config = dict(
    model='image classifier',
    dataset='cartoon faces',
    train_examples=203450,
    image_size=40,
    targets=['expression', 'hair'],
    isotropic=False,
    init='lecun_normal',
    residual_init='scaled_by_depth',
    learning_rate=0.027,
    max_steps=9200,
    lr_schedule='cosine',
    final_lr_fraction=0,
    weight_decay=0.007,
    adamw_weight_decay_other_params=0.05,
)
Rows from block 5, named by matrix and row number. Rows with one number belong to one neuron. Each number is 500 + 25 x the weight over its row's rms, rounded and kept within 0 to 999. All counts start at 0. Numbers have three digits each. After the name is the row's rms in percent of the matrix's.
# fc1: MLP up (model.blocks.5.mlp.fc1.weight, 512x128), inputs 0-63
# fc2: MLP down (model.blocks.5.mlp.fc2.weight, 128x512, transposed), outputs 0-63
fc1.224 131:490500492466528546498517491480503457499466508503465500481459490496490488520491537529538509442486479513510514485529506508502547525493513486492464520497495547534500502464521537497463490494531531
fc1.225 118:515535498475493533498466495474507487500522484528455523489489490454505527464455503472481492531474533476491531483502518460514490507419433474509523530496481504536475447531520531446516508469515488
fc1.226 099:550522502488493491501515520532479528513506495515504508558496448497511460518517476486484467547486517467486484525503484495465477526577561520502511489504483471445500530487482534460514480494487547
fc1.227 105:502526478425522445462503478512505478465534534482528534472484523483514497483544482510491526516526495503482472545519529513469510470566483521479506458498509482452469488540529514521491521477482496
fc1.228 097:469453522510515446501494518481490513465485484480477496486528464535500473504547516528488557533470512483463490484520521461502481465502514529522464480535489492487517485528499467467517482516494497
fc1.229 119:478532506520461516544470464473504528457482553499532496506494501509506495523480511483496459533541541509537479506530507481534453504511480469499482503518502480495492491486498506476479464492527467
fc1.230 104:521478485499501515499463508516484522501493490499511495455534496498469487485534522535498533545489534528501485464490482520498530504519458501514517490530479531517510466563530491462487523478550484
fc1.231 125:507552522526479542482502501472511470497508531540497491489496467465509507510500529461532452516454467504552487534526492485535503483530540537497475536489511487535481479499474515481473537481461496
fc1.233 064:530504513507453512477486524513527496487498494560489518494497542497497461477519496491452503498493474485507502481500510533504468510493468476506446512528524464469493441481539550543487509500485500
fc1.234 081:470494501466513471519488468529528510499455537484518543516481523518534511467520511509518506519532471520476521498476521515468482470491514513524472549517488490483452524486420484539464500463483491
fc1.235 123:535497544496485468505493451517513506476519548519531517519472562544512477521502491488545501529523494482517485472494478523432507485517493537499531488532465458542475482510491473524560514492511471
fc1.236 087:491470470512496490487475497563486501510507487534505478514494494466484492511507500497535528441501518534515458510504524465482567495493504503524498489517486474474499512484503462512502505531463510
fc1.237 077:480505493477528518522502498489535518530492499553472487503518539485492472523505544502467491504520496489470512460467496503471495534456480475533476477486498496501509453542518490470530487544491484
fc1.238 128:495508463487510531546500474502488504489533516529417518535483517487527477512517520490470537533476516528484502464520479534479511546446484487509524528500517499513462508517512488466481473501513488
fc1.239 095:502479489470508496505439474539502490499456535503526519508513494484518510492505527502510496502503525492549527507482477489498489501462474513538503458496488487513490489523463525474540510471463494
fc1.240 094:487484520492522497538524517515546456496509490471480505503519512470485475494535487508503525479504462521489520480501523516504503467481517530487512510518506463490525524455487510508506463497472477
fc1.241 104:495483505499441516456502523471529503508532529516534478509432483499496506429505528522509541486516523494499503465540513511457523472478510514506457541518480523467512492516483532490470524509499494
fc1.242 111:494484525489472480496502569509498512473485486463514454501510508481479498466523508544492517528480499487512525535487504494545529518519497473536553481453519508500535515507519498494469525496457498
fc1.243 110:523504474501498486506515502471484474449498473497509516478527456473452500473510512498487484525462502491504502503523504476499557478538513515497474475515482496491486494513512509498511527528436499
fc1.244 091:498511540482480521472456522459486493529496502495502503505503529502498493474546509490502495468486523431489485475490527503519526503494472515442521500487491533501454490570489527486472491531517466
fc1.245 080:479501546469479500487520517503476507536508478503510503494500502448558505572487505478478512476497522554457493531503513488474487516521492480501495497509491422495524497444486456512520514490470562
fc1.246 077:461495503472491499528487491526514502476455547472510496534474520500503504495498469499532494562494535533454524536470471525473447483491482475539522495518498522483467477530482490522486520497478472
fc1.247 080:496529482511479483471465520488506494482520471525523499492508484482584444495544510530505496502530514515521505571485477540525453494523458506545480519486488505522496462501524480530512496485558507
fc1.248 113:477489527500501509501483481505501531473480504497516489482509478508496531553509486462528486469517507485467448513453471490550480538521473550512475475504475450457503499479537480509510524479471508
fc1.249 086:476485496486506474536485495442494520472508518532471510518500450465483535465535509472518510482520502514503532420543497540525484457445555499489503477451515512487514477498476538497479494515499501
fc1.250 127:523449496549536490519514450524525507483484506516522469467505535495476449475488506454455515544551511535440547515496483490472492488509505505513490521443523488522505467483481487476503481467523485
fc1.251 096:474460494491505519521502501500503523499526445555518528475509496459524506508475549530523528485550514467504542490454526478490473506502512491485511498515477499519496494466498539478455507559523548
fc1.252 076:451488485524511470494488498479509510503499528505532512475479485463546479469517534476478533526548508500512527492462544464498505491464471489496484479479507489518496464518489481499473525448475436
fc1.253 084:547481486472529474508493464545481501508483494467495514544516495522547498530493564497492460533491518534484531495474514491511506472495523487518535526490478507475512507454493508513503516497459528
fc1.254 074:501489531509488486539548511469510479492494529508505493522516458510525481485492484497482483473505500501516512501449420467514509525476445496460495513517461497464518498510448534514506485462495474
fc1.255 098:493483491505498503444513490519514507496486505525501516484485459424481474475467515483507497495501497484529510490496476520495473536500509473508491505478526531493489511519481514510507452521490497
fc1.256 052:526514503468490469406512527533520456537451500501528522545522486476498465484496504513518530492484505496502514520475499549540485490481506466535515459490495492473516475484505476484485452505497508
fc1.257 075:481450523526514492493547520489474508510530464555500467525498466534485496509487510529465503473469482500509529524456433503525484503494486539463519493515494527507509480523468488522483480446500508
fc1.258 114:518470496491483499491495505498476482471522505467490535490544417458459475475522489497499494484479503495502537523514505472483559521531548528502486502508469510449469489512498513529489480483485506
fc1.259 091:468497541523490558480469534480499538498472462508510509503523507494495511516557517516503520550448462475516490477507503462508465500463485478520508520522472490511510477514536506499520477493433496
fc1.260 092:453508518464477482520514460486496538511515512495469509503513509500474535456486502485457454470531477515514493471508501433436541497491520495468511490522478520469500537481508535524527495505479504
fc1.261 116:516494516479496488474499470468480490476530519516476528559469493494509519507527474543469521555514513481559493510489513541551496464488494534498529486554477488439537482487473502501453502495500466
fc1.262 068:467523521500527520519487503447543509503488524506465468517511510510479530481507512505531488510530538470508518506481534541452532516489486484509482491474514467493504504469495514495521493478478560
fc1.263 075:524539447468467494495523522509507510507441507529497500504475492513474438495488516526500491480476485504494539495551506496494512519515507482546475493475480519539472498478509511465522487453521500
fc1.264 089:461510503500549556510477517543534496464492490518510488505504517506504481509537478490451511466511499522550488479502502505474519461533523515532518492472476484487533516512500519511546531460504481
fc1.265 068:502520570453514494496506483507529493497496484479528504483473491483480506547497507478487534489529473496504501503439424391518461530525487533508482505543501467465550484511544478529533485534516508
fc1.266 133:514500463497542509422514520540487486505482488494490469505490477483497468495476533523527523478482503507511481519492444510515550491504532537512505436491491506508486465473547487487506479552491530
fc1.267 089:488541524518503465502539466518478531495481497553537500480526521528485464492518479469502430495515484517478511522484514522473525517501555502500432480459496439496475518532514495483489499503496487
fc1.268 092:463487481499523512527550498501495521483445505494471526514467515511504531477498501499537488427460511517530519486483509465491476483513493505471492496488517524450496488474562541493477451479507510
fc1.269 071:518462525498429533509492537473536492513504500494513508552508501505530512519476512486541503496520513546514501487470498493502491495492539480481520503495499486469507451515496512564487488492495466
fc1.270 129:517495528472471496508478493488533491470491530518481455441486525500481457528534506434529505496539497504461510539487512441482522529499506529508520477529502500471524480495507503484492505490525506
fc2.224 127:484523466491484511534511492502524472532472499458509474523455534475525523514507519517506538545487545485457525524502550485492490508522500448508499502502487499497487527512470466511519498523526541
fc2.225 104:499485517528544518480535438492504505498507505483518518506502498505495527456508505518527508419511520479537478521520514468487501518458506518490517497480465477468513499509491540466424485534476501
fc2.226 109:459524505474471486445506476502525477469495464521499463493533487532508512480504487494517525490472511492525469529549513500495472511489507507473473523484533560512444508531513480484510513489487510
fc2.227 104:513545507478504525517534493496503438501474467520529486502471475520544489477508496495529466538473495525455494514506469470551529500541498537501483471507517490529513522439496505454512472498494473
fc2.228 106:494509519485505553511503481515491508495512495521516481494526506496482520515488502538486505515490507507519518507556505525523495522521480485483494489447506571508478468505544501502565492493481512
fc2.229 116:472483488520498532533464499527485433519471521509468487516529510530521463527462472501488519533483474492481503485503524541501492483488477495442543494499481552532439494522541505498509509479469482
fc2.230 102:511500516500537484497507491523480475507546442482493463502533517468494489526490511526513517503474532517556474507470497527531479494493518453512459486515501526501500516484516484500503549447485536
fc2.231 125:482457515493535479511528506470500507484526441501494498540510521501497500491428487530558516485501471487515494489491519478513518489487538471486469529514486467497491532520540501500465429541466464
fc2.233 060:533513456536528489505503538489531497498486467466532499484506496498480468530506539547458486547522513501489545529543455476525444537531505503445486505479524480491504465500504474532502501494478485
fc2.234 082:519464467493457515510432518523531452518492501488492522483493544529498501508509519442476482513530519513481518487463498507450548494503521478520512526502483553544488458501531510529497526508487458
fc2.235 118:484406460480493518535444514487493500479532500452548478509501578495486498487518512468497507518506499497512492514521552518503460498528503510463505520483476492531504537521479546521550504518475473
fc2.236 076:488506460517479504540495472539509555461493525494463511496501503523515470471537472495475473524481531500480458481514474497509491501518496492491515493499528480547481528498498526491523505489491484
fc2.237 070:502488544459502500494520496474486578482475483502510507506508487523499460491485547530543514489479511486497507513519511522503514494479547485489519483489507531487532490505502498435506512497476496
fc2.238 120:476524512503482472484537466482532538524479524500482521448555501507521517510496499456506509466481538489532473464526542484508514512493446499546473483497497506445522484540511513462455495461484487
fc2.239 099:517460503485500481513522522551493519532502503556500459496485513553507478482487514512523541476511499462464508506489495494481530504495511466532504512505509509494533509514552499494466501516489457
fc2.240 095:490508462515472503553486499528464468496482531460514527505518524495527517541515526524501518497544512484489529445482515513477506512527469480487514516488506461505490459452512488546559497522529465
fc2.241 103:521513531515517453516528486522550514470500479467495454504488480464475486474471526528498568492497559502520447493529534530496469482517482495469513493504484524532483538541480497502453465519487488
fc2.242 102:446517500512515492519531511476472468487530552498467514477504513499522506528559468519497499482486535439491464499461475509515524528542528516509554503496526504489510509526498506537497506516505523
fc2.243 113:450469521462535542552508509504513496493490472522468534491497520511545555509511510509515508476473461490495480501497513508527483481508511518478504476487463573538525500492559531484521460498483507
fc2.244 093:488507512509486558528520521463493500449487494523471512460500483497489500479507510504504508465466454516485474448460523526519516505495506470524475472484507496512489500490504534516495491507481516
fc2.245 079:502463523526530485472493512502567520473499546475513526480516497480472510519526507536471525538514512512499477495519542477529457482466482505512519474519528484491480460481460528493486471454526531
fc2.246 082:531485496520503510479484522494516462489463539530470477515513523468496497489505486495473485481526487511518480495496499516487487551533498527475469474517518486478493502519519537515495511517487512
fc2.247 087:540521459492486495465496474575508460513514502511513462506519503491516514459529511512508506489504498469537487550499500460486514486512532508518465507514473462449530483509454516497529491517537510
fc2.248 102:510485557481511447468488535494493526489500519541487502483496479479509480472540549460480497557479523485509522499531570457502530516546464536517545542480479473489470486495481484483476484478463500
fc2.249 100:463477525487518505520504482508510444504471514487502475512479486514539463479535515510491507457528503539497472516493481514524480510514482474523444484518502532511459497467477517519501506462447550
fc2.250 139:459457507504534526545514504467501485491482482516477516546488505499509486514497492474531489495519507485495507525519486518511508506514467467537515465486499543529522485481534479519502481478456482
fc2.251 081:492534570500486541487504510513507503546509534456506466514495484487502466515500486462488491506461480517481498509453505504496517486482459507475523507473524508462480514469543485518516543513503527
fc2.252 089:460512456509515501521487509493543525513486459530512461497478503507543499507474471518501512527502505496496479504475502510495509495536495536513524484477424488500507507459536449458489485521486484
fc2.253 088:500528541447502507494493479487494487467505482479498531489507491514486512489520516484469501528498474445500446471513512474532548566510515475499472513531515528499452517495539518465514496484544504
fc2.254 072:474516469453509506514491536527508503509525538460483488491499516545499482486517444471499525556500534490532508459502464550497490501502478513483511440503512516494521469473487517509505513511483517
fc2.255 096:500463464524503469517499545472547506527499502499455571511506487487518525474491500497488514555478461498485466494482503485524445487479505520501525527505512490547533494519492493485455521501473491
fc2.256 054:481540524487522530497449538478490460513535523495487503520522505490512478469491480463430511528506476503511487460548508539502482501479481482473487461500516473489501538489496523501464556533496475
fc2.257 079:498503488475525498532530503475506520475490542517483494521493471446531450502512437499515504499493544511511512522509481496482500504526470498498477522445455547485533472514502500510476497487506509
fc2.258 127:441516457527486488533477460507524509508506487522455482523523480524505560458486521515510522503497491485500457487517503500564512511516521500506463532510492544501521476506558538489500474489462485
fc2.259 093:429478514517523486536485496488513496518469528497489504490468518452518501489544528552553487437496529455544542497461506497484498511517487505507525527521512498508516511472530501484489424474491538
fc2.260 091:478527516525481509537537543502499472443475428472507473496503457498502481491463517504500501506524497549520509479511504506531506503505502473524500507502492495507527476494490484491485504490496504
fc2.261 115:503480483530516473480493470492521505470497517491488526523484485493496467454501526524500498520499544474543491502518514461532540482500479411467535493483542512472504431502478501482527492471525488
fc2.262 068:453509514492483451501491492536479514507480485523521508515534491522534503499477517509509464586480478447466458499452510531526489514505477495529498493521508493505487487509527523483517480496493514
fc2.263 075:509496488506515494515492514516486438507527474466521524474469524490504508482484509517538543518505523512472510510523516442436476489558446481504476488475481466489475533477468481521506517497513549
fc2.264 086:520477494505473536550479509548491502491475536503507518510520472486446473499478507482489459471510465479482503489476462492461498467495485510513497547475577475499530516510503529489519541495502478
fc2.265 068:487478513547519458562541520478543488506503521473522469449445496510496513516488523523523564479489520457520495484534463501516470446511434502497502488501526508506478503542468521503528477481504471
fc2.266 118:511470527474509491532500490502530513494525525468503475538536537562541503493521483483493528501495483486477477512524527502478496506493484474478468498532498493501483518526529513499494546534457442
fc2.267 088:448495500470489482511479466497486484511538463505518515495552516471556493476472487523513510513569503475501523515515511488465537526481511495499521514507501502502528478504473546473478457521492520
fc2.268 097:481502491490446509509510486469479504549473446470497467501497516520485485513509505496521529533491509529524546516530500476478520500517530503489467506556479530496473500507459464513533503524494502
fc2.269 074:504530529516503472470504500489552482551436490463511450511473477517498477518491491502472503495531467527503505463541494495506510512504520489508492480506443438510493509544554472470503498483482501
fc2.270 126:460508492491476495512498452505483480509434495519474512565481472534527514531505513486543528482501501512519522473492481464520514526477492479482513508474481519481479525506542520524500476504479523